From a checkpoint of a small model that predicts nearness at each pixel.
Model: 2.44M parameters, 48-pixel images, activation silu, widths [48, 96, 192].
Training: soap at rate 0.0021, 30800 steps, batches of 128.
Data: trained on rendered solids tumbling over patterned floors, 97500 training examples, 40.4 epochs.
Rows from block 6, named by matrix and row number. Each number is 500 + 40 x the weight over its row's rms, rounded and kept within 0 to 999. All counts start at 0. Numbers have three digits each. After the name is the row's rms in percent of the matrix's.
# conv: 3x3 conv (model.mid.0.conv.weight, 192x192x3x3), inputs 130-139, a 3x3 kernel for each
conv.25 107:453473547511480484491552502485480463530477536441567479499532466473534517504501466506491532522512535503521412479494527455513526514596450533495552509439496505548503465477535514447523553485505473492514519532497497494484521444518577495425449546529522474601499482498493549506
conv.26 107:495509506475488500537458474464574505433487609482488583437454534543498478521541399485457491406474569520569481466526506452491481491456556530497549420474560549489593552440487508450511459464535546445501532506503520526455452534496495512497511448540499552480464542477549461510
conv.27 104:492534484499494457436571546513447478476497543515481477585494474514435552434470513455439572520530519488483473470555529468531541449545467424473519468529514478520570488514501487527521530534442445512527522454510510526396507504468482577450520488533509498498462466535443583425
conv.28 117:504511459540485542473479538510553480513562465437485585445528594426503479401516445515516500521518543557540506496519476540457502545473548593512397487479552484494561505447478450525526580490500498498524536520545468479466450571441541468512519473520465514484529532513548402537
conv.29 101:520484475545495543530491508445484534562474509444487461553550511516440473501511487503386498500522496467520479466491514516513527495536509486437517493516544516527397535452467493510588470515544594531458550462559497414519492521515483523494526432444468446578482492515435495504
conv.30 098:535504491539436498515551478502478516530457448623437482566469499446458588574528565505543472495430506576498553504494466515488520510486467492519439511436508484484493456485505478551481508474474430520610511497460495558528499472440516492508507455472438493529479474537548471510
conv.31 100:471511521592543502600496482588512479468489481411550481474470478512518446435508478495446497466444469433479542503509540566520545501511544495514513499478522457536477519544483508507559532469493488528457498511508528508488536543550554487540438502506472487530562452530526510512
conv.32 103:519436411549519422494431508503573506474473501521519529404490495526493535480500478493447495514532514430537524547493487468540413530463523493466480508528409501474548442414488488546488519451443420387513563534455529478517581598495461471486499546492497507524530511448471539493
conv.33 109:566530521483482496481508571534414563543507553439565602534513501488483508522458515488465494534581503521424522493519526527527496540545497505479540516492550492533557466520467550464513477495454497571469514482452494463540470528522494492479455612522465565530496505500477555518
conv.34 102:533509512496490504421512488506583508595541512503498526543461515431507502520439485544462499584476501488424500557519397489445461501571532517495464552466508401537472507466438504522489514429484489471494472525486430550510534549506477544552536492456546464432525542429469498468
conv.35 111:508471508516437523494482555473514453478539529559536532471593553563438477483458519498507456498470465496506454504490450470521520568526470463480448435562562540518409558455440460527540498479434433508491508439566482494519519489535477545516497529575514495423481529455508572433
conv.36 105:440545496460531468469567510475495476516426509539515508469480540522550523467494543554507477528563516557533463504535439416514473453541451515606378468546444496566492511495538526529550414494425455515535437494548519498543528488486519489491515486510447496523425497476572567451
conv.37 076:486559474543596515552545532465498494503508489480474521502521497494485488557553559428425557458458482459506480504531525507458511543510485459479484540517437486513479477518478552539545540529450545492407449508513504535564487473491511529520543447443474552522524548466541498468
conv.38 102:495388568488472447555473553503530547486503511544516478462452460464478455473447493500467491510514444512512467587477493531482549508488494540449557488512516499495466529526498522494554498483440523480457547515496608459464470526571572510431503505580489508525500468453472561494
conv.39 104:479477546467439551391475578572485439498491479569507513513481463491516490537473549499521474508502462413575463455454562488493528426502490505469525485454482405537450421511568413552562434467505486492481456480501436480587531555463595527487591449499511432518508509446462527503
conv.40 083:609571436508527479470559478455480520590435478462394510516527520538572517575508523455482450496447426487530472445492510500490528530430471481494499487470527475516495529453535476451494601549497541614504547497499504531574534480481504518502488504451421511520449528524482494511
conv.41 094:527517485403465519499503459551440579424494499381534419553558483501506483517489551569483549532468498443488546495489493509489526459512448510501518470418529436516519453473533509448533499492510445547519406478510504415452519400556496562507536498487554540437473477548476497485
conv.42 100:496432497548468525507521398546444539532458524534511479517457494438507509463486570522476464562408507523496545529485453576486487480517501540409507563459493494541423471500462557471524430438513511495434491488505411506477473529559451538507523555426494491472502548499485543467
conv.43 102:458532477507537524485536538481534462496474510433507462569522508503461484475518525469457510483486480532496420474538472492519508519495458482521440498465494539462442459457513497484533540406472451494592463550470557577496533494498481510528437489553476495518497524511584551491
conv.44 088:537533527521519567566570581513517541508510490458487481506508415422498523570510489493470476496500444474505531517528556564538446455516532496511477525490496484514563528427495475578452461517491505488505515472552540491532530476471511453491487493499514485495577464464579494515
conv.45 102:499490517482471542471543503481508516487492521460543522489452410515551571506481424476499463578504546585520561491498489489506546500586474490517559499471519479574623551552474501502431473515496481513494488512532467419533488481569456518442468491515502504487472455489493498542
conv.46 089:479526551544525584579521506435485546452497540581502480515499426525492502588556513429493476504459518495458453546493557467523553448514497458505572468528493518507539492540514521536465438573492504481458513459548506540579485472565478493453465428506546545530508479491503484532
conv.47 106:451507439452487540447534451471500589571488443533487522453515443409482506483508490481503549521457584528525534487448531529523491542543563531496529575476524516532508498530486487459527456526534485481424434514502414480568539505517510534441530496527487443487442568504500470520
conv.48 096:438576516431496454459469486491499434540527517462493410464459434487521531449475563532462411524514528467482511545546489488525503473449492456446545473506426568488441562533457550487502513522430468532506469498528489458496477513545522476491546489482465451571516511425419504549
conv.49 101:458546448425521487464572495491498484427504489443466473469544562495465512560466507509483509459497475437436529509487513456509497582477543519454503459469493450540520537416502514512538495524496539505509449503530516460516533487493529488479488510531533475555490556432549464571
conv.50 101:498447520502486469485509482455561514450466511510499498505557467535485489440581560436505530431516512501531581467519483523477510506451516474490474411504540454478463510472573532459526562528405465408607533446445464558477564507451517515535578435452527545434591512512457466489
conv.51 094:615434474581539441582624502418527450541469439509471500527480518501509484561526463489490478556447492546428493526522492548546485503495486492493405549467491467512538473502515466515488498483531628445445531496440500578438438550515455488504446461506499540507482505496514410502
conv.52 108:562536520505471517578457518453526488494471517470517573542546548492532487562492492485531449474514566507524483527516437539498501445546598474512487515468492466514567475499514450507533448465431563553479511440479513462497476498489501494505415476548530510433528494442488507502
conv.53 102:502494590506501569590512448519506525526457509416492494518474497478533477477477577386555527475497494502494493466527583524485514527473539438465546516471476504495471462475514528480510504484531495546523508479541562495466575451453505514499545496470509449491452506527484461535
conv.54 100:469492505517454504549503451533486508523563408521509477498466459475513448526501531473510511498439525558512514423487486497488488499499465418513548516499511485491462508528508445511547479494562466543508558462420491573610514495488491504445466440463491488477482449481487511502
conv.55 107:506537442432469525569611484461514493533511491507533457470442513522475435553534459516445496534516516529499472418507581472519589582487448465472481433543537578503481503571493493568480499453468479554461468460492478563506462518515518509499462451507403547527521425419557491445
conv.56 107:410519540517560548567456523475548544480483557599489499515509557477453520522472469471514502520483484451489516480592497563520501584505466481539515482527540530447462460518506571484463440500493435487513512532464562492490514494471432528559509571433509479444421548596571490468
conv.57 089:523550517518510511460451505488477543483505482448492547576523469491567519536507555503469508464450516484514445540509497451498496549457545498470537469503453499426513481520500434474515497523482532526513468528514523395579426532481554488448474513432521465453515560490493475501
conv.58 100:571519498479474494411482499516461501548456519518492455494461541467514476524543551461539461485480528503469496538462479476531499440485483526530463548539474506472466457570437509468520476509499602486384505475508499470502509467574508495515496511501532428532493513524464523466
conv.59 097:517480577440561546524500511512477562431544519477532503470486414526439504466502480552544506512500528516531479505535561554550536484445456515494535544535529444508490556523458504488515521467430480499509453519503510532544515464539478504496511493532513485472536502533493486524
conv.60 107:508436494429535586482449595502559532527474540508482535566490510435585506506434511489484460461462525412481566503518507496476531541448512497520504484481601455475524489496453500475503490561551532519447517558511555480541457502518565517477536520508474510496527514580506456492
conv.61 102:480486502461454414569465466498449469527467522504494518489463524507516514538501520570522468466479545522584537509499525499516456541463468510507538510511489426503558579536521499573456424506458458490500448546502603439507466488437478496506516467475489490539466524509579511467
conv.62 113:485504507550529458532588513523464574477496577473446492486516485464491512431490507574491469490488591506481439451471625459465507481548530469464571475536502543538475461502580460544448525521472510436502503469484554497532525473488538510503522530528415459564498463463470508472
conv.63 101:342487518528508426544462501499562477451496476546494449483492489534563458434478572596525457544526554455456596472514490494467505460492476471525542489477550490539443583521517537490557480536441446551507518549397444486562501482519454472544630515507470429474527493504509542513
conv.64 100:598493573496494567477435533518501489507465502398472485517536494537483497515528598511484434509574482454557547477529482472513516575487493507518482477485515493573514463465461545508491501510464531487540518520470535497584469505523480463536461497449496508481456547506562540501
conv.65 104:480473541501506507423507447536466463546456505506532498592472497526529483443499464399493526538475500557530555485554461495495509489508504489514527476507466548525494472540462486556546534533516578471501569493540540537554539492430504481464468501429539519505502528492453496530
conv.66 100:495506602511555483441496475453526553526522470460517463501499487511529495464423549515544466507458514547468495528505504553480523486550474485486542548456521470533438532461442455479516578537477479466494466558491472429526463491517469528518482531529420500474517471495556504481
conv.67 102:538497441503543494510431549470506504507498569484523476521537480501494496531461472499467479512502515498540475585484482459514439537482431495494512443519517461483500511467543482544474482534521446498559494474524539488555458520531494527495495510476473508543435533513515514455
conv.68 108:487549525485496478487563526589483471480454566546479531490492496487488450521496510549528476485465450529529520607447477498534524470508467506492490558525451522511514474453502563474543459507483585513436516494468480548506538507484491537487540457503604450455508549470487547482
conv.69 107:566403531504501472505494386402650457465482525497491522462485521467524554513482413477522447513499562461526586493470549491445485476462518553541472424459565500544534497490537530449495477445579518481569484540458508530491493485496532485437470525440533432507545452462533529429
conv.70 109:428555577610520463488544524488555529567483471515494495547535542435521441474548459461539540514508499520453515541497457578526508495469539480522514514476526495538524497445447476487562527481520494523493538515441494567502562478497506520491500527496551435497539509515514461553
conv.71 089:522497497488557554504573516454571469453496491432521467467507531527485500532519555475495521451536455508460469522481528476529627528504523505396524420517518469505485502469512511484487536490484443527572512489489504441474494486503454511514428484523436496524434519570462506520
conv.72 105:559468420541509552436483473548533455485509506451461555534494408451505539459468557501535538407538494507505591443494531509530488477485468441517486503499469461470533472501562506537452513486468491522454507542521491494420492512516578458521509522500441540517496517461452517459
conv.73 098:462469497533511494558448458511543543497527501499502497540478443463510572539501500457513488519481492495562584537500638486506436479456504477464513521481467508507520458513496495495488474525453459527542514489476493528502520568522471508522439476531529564653480462415501488537
conv.74 075:491537536546543495588489588520428480468465462433510463570480452502533541509548538502424526478482443546491421578513529550504506491514563484484543510479420526526448501482520505491507599476501497472579487574501500513536512491479469494516455534514523480471505485444452488513
conv.75 095:540511473572515526424510571556512489504442569435461501482538506485502518506450473542475476511493524609523462608525512497467507474506508524493521482522555455512518441506497479451498536514520515496559582538536479460513522473494467501484501539533529519524481517543420565443
conv.76 112:528566497495491564501525484489514527499524426568433480467507546544442444453553475556489454492469513521487495543474546476519453458477510525479503473536483503481513412462499512509478522428553497531453486487516472481559522476528448540516495466457593476427504509377463435501
conv.77 100:467575458573495408502499510475539538524449457583481514453522515464503572503501544523533525498531541555537548511524481563483480562508510530556554598482442570456528536456429545553544496499498514488501520526409524498518498463507537535548531446482509532434541515463560491469
conv.78 090:491435464547467460532446477509446569492509448426438481494555524504519520563541458548473473534516588465553448520515507498491505513538488502482492497476475444534496490482435448533504484503538464562432539459496547480496418486561498498512443471586486541511565457494530471452
conv.79 096:486541452481497412473533533435494582457457492509509421476449482532412538502443507449509577462467615448533553466537532499518494504513473442533536442520507508485489475500495511521538420588549559546439512489509496471520511549529498556484501535444424505523509536536519562509
conv.80 096:485501537419501595554526559533526466426533527552422501507550459552421499494519527451463524537484465456466395550476516439536544483504541462520483475549480427428513550451496472544475505531565451525544490409566607481514511470460426557531495491422450550493479523509481462462
conv.81 097:446509561446512522395547469501492477485513509525495426502546534470483472476530570524478494515514463532514570440528504481467539540428434489505470523515539520469506496530496494512482539496459532496505479525584487486510487495470542528481466506524445531484523421464552451482
conv.82 112:477519450519468453404528566528539514504461519497475490434461476522446520463513485479554537503460518560510486526491482455499577496466586535509499428508524521536495457437556450520524558437461535508426487499485515533461489516508459569490466489578494495442459544498500487522
conv.83 106:467541455384506516521582496555487452479515512467508431504495425497491500460466480480481537537483450518439495471512542444494560591533499440538520514513460607506494530471520494554511517524505524510508464538488565511477527478457451555539410563482447564518511479587560516391
conv.84 102:490461466471482522470513602482501506516473506529495444528459481468527483525531516533561484510524444490491570462484547548543468455506518418486491432511501557483517479527508521480479464552527491477519495477509492559487464506542448510496561489407570457437444496490505518511
conv.85 103:499520547564499537524417561518480515524493532409517439467544467502511565439509468524471507476604565498420516426494487562478566574515460469519530479487543495428458442502463477460535584546508461526502476506453515525551535462512488532426474493563492477500550483432491473561
conv.86 106:518538512496479508520574556540475538545506497477486544531535490470465468500454475514530523522501470547471496526436508520543521505493501506465466499483495502451498479469496597461510513488433542524465525482496536549503459437542528495507453494528536508525440517492602524521
conv.87 091:503523496493423485440492453499499483463491484475479472544582554502489456445515518509496482527509492453530513512465450428563507556540528509469470506531420476521471553481482497541498601512515506511533451508471547513570491454458502516543508427442505457508443532577427518517
conv.88 087:469505513465479532592589505493478524540392558425479438485497531524531484521524583589482492524566488474456467509508540544544485560504489508484505454478499538531445441471498526457492607555481471544489452486467608546485511522476476533465402499458459493554449493475458505498
conv.89 103:475495567496428424627453523550527447567487498513552479516551530543468496590529477502513432455499530476447442501472573497524479466518499482465485478506460496504511518464546472532510503469476521506523498443505603509474478534492511539502587491511500473545498512522508476545
conv.90 102:504485509476471481469494537491433513591481559499528438512503618497552499466461530487507441510500485591503409486438489467513545467558503509472428504498532486535440472525470440538513481449426476520551475491598447535494529518463544466450455584557568514465529536477517562520
conv.91 100:365504428536445481470491504488475455550520486409494474477450533467532475512547469463478476542475536570529443548536479516450506453514478435496466542495538528507447490461431424473567496483496522465475484518477474489463560554551514490464448529540549527581470438453481471497
conv.92 107:499518439436482536518514563556501512447501525491509519484463542471505473572474439532475472533494485539434508470559435475490488530568524505553478459493505433551469519554454478517486453456543518473471488492568482491482485562468513535552471545486403533485452519499500494439
conv.93 083:453564472452484485491477531525512521511455507480501447546460513512503530549463583518496518469495471506467446541510565542515505456483438480528448491478509457473462547509502518521472506539415507517454507528476431494597475506509507433542402461550550499495517501519445491485